Rows from block 5 of a small image classifier, named by matrix and row number. Rows with one number belong to one neuron. Each number is 128 + 24 x the weight over its row's rms, rounded and kept within 0 to 255. All counts start at 0. Numbers have three digits each.
After each neuron's rows are labels from the 100 images, of 14976, where the neuron reaches its largest size: "colour at peak" is the nearest of a few named colours to the mean colour under the peak; "strongest on" is what is common among them. Only what is clearly more common there than usual is listed. The data: simulated stained blood smears.
# gate: MLP gate (model.blocks.5.mlp.gate.weight, 1024x384), inputs 0-127
# fc1: MLP up (model.blocks.5.mlp.fc1.weight, 1024x384), inputs 0-127
# fc2: MLP down (model.blocks.5.mlp.fc2.weight, 384x1024, transposed), outputs 0-127

gate.235:116106151128152153128117128099107128104136128136094152159160120150112153154119144129094096141137147109105115149153144181145114133126131152139129123136107171162098113105141101124118118124111109099133108129137118116138127135114134118123120127137141120137123119146144142096110135110144120116129211162125142097085095097141076126092117161142092096135112155123130141093118113137141130102120
fc1.235:140162112133097121139155144167156134157131122123173115110097137117124129101140090110149158126131113139159144112099120074115142120145138121135111138109136084091152142157108155135135129134158139163127139116119144135124135120148111128127134120128105129127135136118131141129149123148102140132128043104120121147157162155118173135154140111101171165119153083116129118165135135120124144147143
fc2.235:157090149073132131114094101116144115136087129191162117147150136147179152138137166132152109145127122136064095151149150095150128158145095141148149185176106142141141130070101121116131135130140095118122099142104149181170136120130135169133100122139169124124133107151151118121150143129154112163111181157149158158128113108125127081112096125148128110114142124125122184122120111135156136145115
colour at peak: white
strongest on: ovals; target cells

gate.151:126140140115117144107160134092132121102130136146118107113112152153090116114162113169151118084109122117132126138103134159151113150150114119134087131089136109159131107132109135112124115118105108095159124121128134129096117126136117121149128159119132135130123151168161149165123092140099163149140131140131143156173137184129150109104137106140098127140128132136142159115095130145098148117078
fc1.151:126139135102116138103162137080129125114124133141119100125119151161099116116166114174147117096115121123133128140103126166155112155141110117132090141088129109163129115141107129107129119134094112103154131109125133127086118129128113116149128155131137143126132154161159150162124085131092156146149131146145147157173135183136144114107134104143105133138134127130124153117098129151097132123083
fc2.151:164153168155112119168157137085142153141171108114126099129139120154134146122169134119147121089127123133117144141139111153150096138118128129155120127134106117148143080118102109156098090125144121190127078156108164106162151115135167102171136127146180121143120115139119122122143135114090125086072140073110126130135129103109175125128181159148131149127139111145104137142138163109127149148079
colour at peak: white
strongest on: discs

gate.536:115134152141142106130147132105177142145090164127146125128154153176106099151140156127125150143157104124110158164124129155129152136138123120168141150130131163141130135125088147138134081132093114080136111168126109128104139148090139078123113134141168137154115101131149110111121095138120138115136183214150163127144116072156155120137120130127129104129118204161146137109110122166112113169083
fc1.536:141132109115113159127111123150079112115170093128111131131098105080152160100120100129127107116105155132152107098130130105131109119114135135096115106129128100112125118134165109117116173126165143175120141087127145129150118108164121177135145122116087115103139151126106151139134161121137119140120070038102096133110141184099100133114135126124133146127140052097113121143147133090138147083174
fc2.536:151145138120132091130089141160143115121117126110136118143153131105197115149111147151123151160121158130113147121133111134127149137074176104164152135153130169108128100153123125130120133182144130136145168108147110111122122136088118155104096140120140141115125140103136089117122134133119123123156133187155164146137118133126126153132082142117160146154103128149130098120128147147126134155141
colour at peak: white
strongest on: discs; band-shaped nucleus

gate.489:148125186117105160142121131155137106123115156091121155119084104105147107161156106092133131107160129173124131128071102157075096130169096106179142114109157112118088132130175123179126072179157113111141137114092112144144103097157110151143155158081129139169137096168091139136138133135156123161128085116076129125124148141107127146132122120072125132129117118127099131143122131139130128102146
fc1.489:113128072115151082136155123087159160140128108135149113148170117139069165091098138160124126148094111061116150110150154113195140140129168164088107128156117145138153145144099168105120182093134131133133117122164133111110145126108144106135109084161138157105098140104155120136129122128102150089119136140174135103113106123162138094132117129160136134126137129128177133093125103127120131128147
fc2.489:123150133107085155157127077131133122137170162154139114102161143142115129106130157097133086141101122166122137115152152110097107164120133146130143135130131101094148111086129091116154095162104094154155089171150124106164110157163136100138181149128125103099133135156130106122124145098143138107060114120149108141122155108158131108148168128133129127094168146156169125141111152105157162129127
colour at peak: grey
strongest on: teardrops; crowded; no large cell

gate.304:147110120088108116092079113133111107122141129109102161134128125152123163150096117180111113177143145130148153143168124166109126126079110102104106101127104134113142125155152115119130139155166142093141157120110128144128113133151117064142128101096126087133140151125089159094156146112146134152163185150151119140119093061117079113123086082113082106145104106139118135133166110126165127123197
fc1.304:128101118088106121092103123141140131142125147086114168130141125153120135170081136180129118180158134135164130116155132168095139130066107118126109108142115145124133141148141111128123158142159146091138155128132125133127112150142116069136125103131129106131150144128134130105165123128140131138165200131142113131132081049118102118131073102132092104134096114155122131128149103136155100135196
fc2.304:110132118100148155131145126125120111100129108138115134123105141110105124119135126102119115109119136128127136123115125137130115108137065141127126127108091110132151125100137139143132130098122099144123138116150165137101148115079102117163101152131133163104157161139164152187112134119100125111115106072151158117120110137154106128113210149141142119139152159107080089155133132076138130140113
colour at peak: white
strongest on: crowded; small spheres; no large cell

gate.264:170147120112129133101122094111133141110151114144126136141136114142113101120120061148108101147115129137132106097133084217156119132144131118073097088155101135155121097146120112111155137115103159134128121136124129092162122130147130155170181114122122122124134122129148122155145127136117138166132139128120145092197153068145124135146167143092093131126118133131137154130152145132160132131045
fc1.264:088113135139128126153137166143123121144103140112132118111121141114147148134133191111155156109141129118126150158127167039098141123109128140183160171101159120097137159113137143150100114146149094115130133112133129151096134126102124097088079146138136136131121137129106131101114131119135116093131122131139110165065098180107131121102088109165164131127137119126113100129098114126096124130210
fc2.264:091085142126161159162152161180132126132138102077129108096148136145135128140137145115109133162125115129111113130065148104080144113115155119142136192088149121127132198150139127135129156108147098073125140104144130161053151130119131147076082127122120120156128141159122167112145145126152133096175122152140095128086133179115115132116080119127138126122108076130149134134103123141118118106149
colour at peak: grey
strongest on: kidney-shaped nucleus; crescents

gate.746:072170120101156115128150124101142124166096122140096150076138127152090160148114141157108104104116122117099127123065136179153126116113115142144109167108107140122150118129110106140139124108132114124152121082131097137141118107106106124154144154132125149154126129158148160156140080107108152159152139115136090149149100144125090131084114114119129113164109109112131147109079118156123123117173
fc1.746:078169136102161125122162143096141129160107119131098135088130153158088151147124140162108099095119126128100133126071125174160133121115117129149109172114106125119146130143100108136138121128123111117150111085133105135119119109116097116153153153138139144145148119160151164163149089125112155157146132119137109151150103142128098137106118114119135127182109115127121155105089119176130124124146
fc2.746:154173132156096117111155138117140179121143099145123103175126093127135104119176138095136127108128107097116139137163113138120078129121137124126131116101103124174120065168132166114114114135146127166162101150121118143178162137113159117153138092148166161150101131115154099100108106133086134115090117100136131141144114084101161114128171110141149116115158120128119167121130151133131177120096
colour at peak: white
strongest on: crescents; no large cell

gate.121:117126095138148173149111125089109112094105154140069143148134103137106140152109140146108129133154147145085158131116121176144122120113141128085118085117102127112097100135123116105112132136171105068125112128119116136152136107096122125155130148170171104156115121147185143108103088135113114136127135115145154107139108138139106109082118155113099109184127133151147167132096114169147158123117
fc1.121:121100158123118106121123115143122125110114145158169152141144150094179109158135139118170129142110101136099098172153141102132146131156116112143176119178130140099139140110138112113121129115116142142120131170131123132158137140121143138093114121103141138144100115132097086118135137121156119127142221174131139155114130062130156148160149173147109121090134214143135109164092144134132124170101
fc2.121:115096124113126135117109135136179110125154166086156126124098138120102088149093107129139162133142132132124142126120143069139134135175136124124126134129125134090147142135136131137164108091115126090103171148122144112101096127140126145124134105113174138128111125128144129143132152121167133156153110192105120075151126151151086130144069080125083144105112118129165110135139118130114134113139
colour at peak: white
strongest on: crescents

gate.266:132159112122147153143141120132130104083130094138110153126155130170111119117115066152072128141110124119105098109129106173158100107121123130105099132123098107151116096130125096104169133143129131135124113103137126112147133126108118142149163153177122112134136137159189143153146137152083113146166137145130152122148158088166132117143157146140129134137123105139127124124119131128166153126050
fc1.266:124104150134115107117118141126131150170123162112144106130098122086151142141139188109182124112143133133153159143123150098095155144135131128152153121127152146110142158128129160153087131116130123119133143149120127139111119126144137114117093106081137142120119120098060112100114119104170140109085110105126102137105104176090132142112101110117126124119132145120128137134130125130092103124210
fc2.266:126110149097126154160143147136127094105135126109131117103115122179079127122138135131130128180141131143125124142090141111117142126107120122143127198093125121125123137128127131091135133101150091086126104134145133161072153131147126128114099129134140117135136121171163148124138131131111142112190155177153117146121136141151129121118128123174107108135124134122149150133117107130159136122086
colour at peak: grey
strongest on: crowded; discs

gate.315:126130126124131103105108133096090122146129119149100109166142102134120106127130155108145110175131136123114149166134125115106131089180090083103140170097092138119102108173122126084102126131117131102101104167132142148121132098133141072114137117178161102124123126140115064139104157132077107113107163192127132101125084069145126141158153156123129123126116176133148123112092122152146073140088
fc1.315:123122117139133112100109135101099124141148122131119103159138121136108118134120150114129107167131147122109142178144125112108131099173086087107138173107113144132096108150116128087114125120120127098099103156130152148130126112130149061106145106163169106127126139148108048138111148140086102118114166192125121090117083079147120135166150181122126130122114166133164133112095136141144098129088
fc2.315:118159126173112120144140133095118129134112146158158156138121134132115133127148130114147129143151093108108169155108115090167126144158103153135139126107121159103130135129135142121135105130100135123148113118139134135159111091132134108129153087169123087155135133132128127150144135139160107099134115170095174145107156109094133114118077111156107137140100148139147100113136094143118142093138
colour at peak: white
strongest on: target cells

gate.457:137124151137119086132116119101118131136145212087129113132148132100151093136113078127126151145125146133159130141135129145111157122115178145084146115180164117109088103154151126131100133126160158129110156160098103122154099120125118097127131129119117143110122157116133108120095112145112116144112083097122087108174133114110122165124157112088130183150119088117122129147121142149097135157136
fc1.457:121134107146142181172131155162129126108135086148119160128130117156153152111128190139106115115133118119105103118129117129157110145152103112168102144084119145145144146123104127138149123142128108132136108078160163109123150116121136159113125151136148112151133099139121131138149119115139124095134153150110153143089117127111134081104078147171139110121126157130142128105129116104153110110132
fc2.457:113076098087180123098143161147135129083178052107127093113137134109128125133108083163129097133109143136123132117115097119090149141105144103149132150104123116135130173139125111148136126127132099148121162098131137147071136112110108187099096109096127121152103154135125153137143149095175109151107086110130079120126130202098103169119079127119117146108071102144107107104123130122115085131201
colour at peak: grey
strongest on: discs; band-shaped nucleus; two lobes with orange grains

gate.130:149089167120133104127111097138107107136115092135158138141168151151122202117178140126111092169139147136112116152133178137162132121146106117122132159119142101126104107163109133108103144125127104132088127108123145144106143080130148130119130124130131115136148131111125126100103149127145148092122179187134160101105164176140137161137148147121137098163127183117115131126097131138151139096141
fc1.130:103169109151136158100126182133149118091131170124101119124085112116147070157079127134166143088137120126101152127106076100103116124138121131133113097134107152132148141108151116131147109155133148098169115149144136114146122165114103104130125139113176122131103112149136093160138105119093089160115082093120130179149051058122142102145095091140123184097139121166131129136151141117108077158122
fc2.130:117165130144100173116144164137129100115165146135114126149102143078136113108129114133139148099136138105136118150104116130149125138183139108110092114140117143118123105117119149117146111165116124162144108108162128151135113142147141113119143155132141125130141128151133129140145173168117138108132136134111172135114111133098120093145087143106138172116098096147105127136134123123141120099090
colour at peak: grey
strongest on: target cells; crowded; no large cell

gate.370:173139094130119154105137096128120116122150109145146147120135116131097116112105107146121131104136125136117103119135093172093078154123125137077101119140107128179109113131122098132171127124082143149086119090144129048108133146139113155154154121099121115155125140110141135147130126137144150166129132142128153119149145133148085096147137116133135134108110140099159140128165142130127136100115
fc1.370:173130091138125159094139097140114127132156099151159147123127123138102117121106098144128126102131128137118117117140099177095072155118111133084097113139093122180115119124127106133164138122085133163091116097140136047118140143127118168159154124113124109149128152110152129143124114132155136165125115123131151113156145158134096094143136110121145128116119141100146135126160145115128141105109
fc2.370:125163133156106115083120103092136130147129151157164133156079118100178139147135110139175131068142120141150150126165121107148103120196095131121109064150106134096135084103141133140150094124109145165142129149133116088162108131122111108145134123111122136125139129100131081126127116131124110142100156135078156106165127137127143134117185161138126129129162175120091107135121140106115137156132
colour at peak: grey
strongest on: crowded; ovals; two lobes with orange grains

gate.582:126131166133128147134136153146143118099124154140149142152131133158117170131141095115133125132137124130095113162097104096155147101128078158146126121132125094094108133121098113104137078118150151075162116111099148165163098130166122075114124074114149138167135139151119116150138143169101161133156109135077138161142134078152102121122130121159126088178098133124153107141070107104105154123067
fc1.582:130117110128117111128113091122118136183116118102103130094121125102122096117109158128129119127131130127172133102154154157105111154128168095105130140124142157159141123113155146149126168131125124180091139139151104093101138119096137176139126171134125119080131120103129135106114110100155088107108130108167115080113124173113162147135135149112144169092149127126098148114183138161154090122184
fc2.582:127121143081116084116137109145127112136103100143126145134143117141152111111125199147147120139102138151096130125134140154146150146095172115146163188146138147145129060127104106111149154110132102101143134101135129162114126112136132156149075098120123138104147134129175101119149131154117141134151150132168145152130133125150170120111134116197142098179112255133125174131118106132144109152120
colour at peak: white
strongest on: teardrops; dark grains

gate.502:153161123125131146100124136101128098142137111117134166132143124141129105140138122193107128149094143109097132172117154151161124104090154142103124128110087164116112103114115124128157159152128098145146134093140096193136116148144129106126115147160108109113148152153191116097113118144094145126153140174157119193118122207149116111149115086138127104147141154165121136123154145164140126139121
fc1.502:106093138128133104141132122159129161126125143133139092124114123121129145119120120060139133099151124149158121092140104116102130146159101117157127133131172091145142146150136141129097089105114156108107120168123155071110139123114130154130142112099142145138110107099067140157139138099158114132099129087101132063143133057115152147098139165115120144104120103083128110130119116090125128122127
fc2.502:106132105089146132161061135174156107098102114121127148126129130131173143107087132146098143178115130137123145111108111109150140125126154101155147111155133153119124159154141115099159133165121169106140149101147115075122109134152114168068082126113099111150114108134134152118154153155168139123142136171110143072112135109140114144160047109082138137153101117127140111117111097099118133129130
colour at peak: white
strongest on: crescents; dark grains

gate.437:164149114115130135102121094115134146109151117146126139141140116141113102118122064147107101142120123140134105097135086216155124134155130117069100088151101134153116099148115113110160134115098161138121124136119131088158120129151131153166179109122120118127135117125144126153147122131123143165130141128115145083198152070146127136145165140088090134132117139129142155129153143135158130129047
fc1.437:094110145137126125151139167138122117146102137108133115112119139118146150136132187111153155114135133114123153159125165039101138124100130141185159171107159123097143156113140140153098118147157093115136132111134127159101135126099123102090078148139138139127120140133107126102113136121127111094132118132145111173063098178107130119106088111170165130123139116128110100130092116124098125134205
fc2.437:090085144127161159163144160173132129131131099071127111095149137144135126143140147113107128162122116125109116132062148109084140112116149119142131196085147124128131200152141129142128155112147102069129140106144132159059152131117133149075083120122123121158130143159120167115140147126159131093172120157139099126084136181117118134120074121127135128122100073130146133132101123142114119101149
colour at peak: grey
strongest on: crowded; kidney-shaped nucleus; round nucleus

gate.624:139128187113081087097092120101135139143136147129095123094122108117140092093142142138134129111136115139179140139132127135151152131082167131128162136144167084114104135101141168131134100112121175108150137124139112189049076148175166127142128130111116148093140111127099149141122166134141188118133132140151091144143142134159145116134132128140120115112133150104122125131165129144139085121094
fc1.624:118113079141195182142142151167129114086128116141147142143136163132133178165093133121127126147129131118073122128121140129122119124170093122119098126123102165146140115143119090113120157131152080122108112136115145056171178107077102119127112121138152113170110142132168113121114107115126074139106125114100149136114107111115125135124120129145135121149125123170127136134091129112136151125160
fc2.624:120131136136129123115102158172109137141155119124072124114132110095140108129118101114135130115107148125143128121100131147161123108110174130131117090148146136109134168077175146151153139124125152117189126082135090142102137175152118141117109098086097189124134153110132141124133153146148155130170120099129133117132099144107136115140122137148132119104142071086113119143073149146116102082120
colour at peak: white
strongest on: target cells

gate.90:124087138112134112101114138135103100114120122165137157131163141155127144130124163147107113176146124126086115152116143118158134086159118107117128133119105097126113110129121145091119102144123114093103129143142157153130101100131162103102125115152147113155109119121117071135100150107121134105136189196131144150124104076156160144149129119127126131136118203156127119145065134166142087145124
fc1.90:100115133129148113087131150155107109104111145119118135160091142135132109150123171141140130118156129120063134131109106125144123124178094122123154144116094138117112129107123144116127117152113129100116109144152155132150110122120142107126149101145162128168112098154108083143125129139122128106095129143142149158141090029151177135173139132160135139112124178172124113154114137144121055164099
fc2.90:128156142147091116144107139107143142160148144124098142154129133125127124156131085090161127116130096096124127174106124118177128128193127106121123123130143156107121127144141131154160122081097158138156108136109139140155136123147169093111161104129174134149142124130143100143138144140135123107154137140100141092121128121078135115110080138136109144123104119139142136131092102141102097063104
colour at peak: white
strongest on: ovals; dark grains; target cells

gate.212:147119142108165143129122130125094111114118117173143131160153120131126099155119173159103144151137122140075114150125123119154124133155131107132136110141099144152119111105124132101146090140119104107125079138155124139100152134099135123120117137180159133149115132141180114116094124136119087124116205180137183144137108102151156117112153134119115096122130212139121113129113130168138105175095
fc1.212:145135129097166142132127131135092120103117113166135128169144118138137097158111179167101137145135125138075120143114116122155125126137124113137135112138107145164119118096117134107140108134125105106130077132153124123101161128090126132123120144181180141145115123146188109117103119131115087126114203162144178149136090092136156111112147130102115109122126202140110111133122136154128097172095
fc2.212:107154115159088108148112141130129150164165131071124149095107139129070133118127085131121118114126091067150133130098134086136125122176131133101101083115143120117164154147142135165175133095141179127133132144138134126131107132164130099092167124119144101138142140108113115145134146130107115088156136126071127111118148154101105129158118146144087167099148079143120109144145157088110105078129
colour at peak: white
strongest on: ovals; crescents

gate.515:153104142132123156116109123101154120153113060116154134122128111140102167148131095108110125155115108082122102146115095156156084097139126146110106104113096174131136135160126142123132165138159131144150091118139108152175134128118156159144159121145161130152143159113164115105113143179100103107126111142150198098134114117149111114156142190109187122135140130147126089107150125141118132165098
fc1.515:116153117113146111144136131156108141113151187130110134132126153120173091112122183150130136104150158176130137099141154119119168155116125103150148145147154105131137122090121118123110092126105128116101145131116157073087132133123102125114088129134081126111107110149096141146136128074171144137122147098087085141127153161104134126079111089146076132130127144111135158140093126120140146105154
fc2.515:101117114146135116148142153160180135108168105125103107134130126127138140147155132118116141134128128173186120112114162117089144122095164106121122104108139118140139117162163142110100153129118079125132121122110106186086149111118148131085092139108098116174134111129137147102162092098148143152131136107116065111136143164099114133118117093112114131133137107117147150114109131128135131116175
colour at peak: white
strongest on: small spheres; dark grains

gate.133:092117133140118143093130148128114109128110120137106122149117134150104089127115154123157125178165118135105133169131117118104098081166087121108100151108106143131109121133133130091121114159090124105101094175140138162124097139140161061099138129111177098165103125144112083097104144112114137112127180171115144109116075059139154116180137142139124121109126193145148135123107103138137076131101
fc1.133:159147134129141115153117116138141149133142148123158132107140113111155166130143107118103147081101139127158116094123138140145158172085173144157153103146147113126138141124122114164138141097157135148148161079105123096129168125119089189154123129142077156096152135111141174157152108154152124145139077092138121151130174195117103133077116104118133137146122061112109123132156149117122176121155
fc2.133:166098157087119156111124123168138111143143121121138074094120117145146111136142138148153114145106164147155079110155126138097122129087136102150117124128134121137122126109147117114093141152159103132117127132129109125124132168121136170128105129088116145115109136167124140088111137108113160141143150125135106142144091130149123147132165119114149105121161114097132157135145133102148151181110
colour at peak: white
strongest on: ovals

gate.532:114095151139122147107112116094141112155110050116161126127123111148075164142101076114117132152104106091102118130102089158162095096156128132108111110129098171128142140140129120124148160135146148158145108104148111125178123125120139158155160119115161131130145151107138114119126155181106107119117122136143195090141105089154117125155132171128172113125121130152121076125129116140113134157098
fc1.532:132100150148118144099134117091139121146124056129157131134133106141060171141127071115122125139124107094115115132129092185155088103152127141096107099121095157125121128149133124122153172125132151153148115121145103144163122129139142130154159126134152132129151153107155131111113131183076111119112119137159183103136109061161124122156153152129165106129138110145138092120148113144113141153079
fc2.532:145160127124122142110094098081096141139091144140138140131119129130132133123095129140142123116125119088073141138148090149177104128173088157124123124161107153132123120100101110153169102126143190127135122124136157048207105138127111126155168121133154143104116144121113102161108160159111107119116125149135190131148126092153140123151137168143132129129124162135118109135140142128121119135091
colour at peak: white
strongest on: small spheres

gate.685:130148125113116106129147116090071101117122145151065142134139111118103120130152119159135138113126156123119128143145151230134102123116145123090102110107126148170108104114138131142137140128115113148131113128152117135103128114109098113161128170181149116126131133151207147114089087090074096114117122140154123147142093125151152104111142100095117129118148109123096160125114163163116120120087
fc1.685:128113128148139144128112138164184162142135110094177132116116137144148132131103148106143114142133097140138130112105109031114144130147112131147143146137127102090150146146122126121126115123131144112118153128110148121152126136149155150094127083080107137139128122103039097144168167158183160137124136122107132108125175131112111160147115158173125123137110148127162104141141100089149127135168
fc2.685:146099116117108117171090156200145095090116132116156131122108139121113111128079121154132147136115142125094106134130097065163144133145139089183132124145105151113137115129129113083171122170149152118108143127133138145126137124094126172105122114144170123121126143156158088159121187162129120149178102159100180122156109107162137117143098113114126166127149124163086086159141123165138137179095
colour at peak: grey
strongest on: crowded; discs; band-shaped nucleus; large cell: lobed nucleus

gate.184:149089149091162093140113102126119118110120119155118114144181156136162171140131156165093111162151137144064105173129148142171138116103123097128151131132110105129097085126096122105131130116142102126112137103125143194128116108147129128140119113165165110128138140135139115130112130130133122119157185178117112146128145090143087133121135132146100084150099177176126122145061131150146127120114
fc1.184:107168128138146145116135149146124107101133163138135142164112093097139086184142154146187150085104117130078140141100089073109132120178106130135120104128104169108161129136141121113154114140109132096164077162139118100120154149081139133116108122179178154143118117137122114150146084089110087133122179168151171168141082116131153134130132137126096130135166191153116111145155137152127104196088
fc2.184:117135096128091183114150138137127125133176138132110116129109155078110121100166102113121151048158125090170138151110139115128122118213134128108087082125135125122122121124146184145172134137128133121142144126155114129123107135162146097101127179136125142145123123146127141113155129156137158105145142138097153107105143170107109105138113138089137134112125086119140135118141149132105137089100
colour at peak: white
strongest on: crescents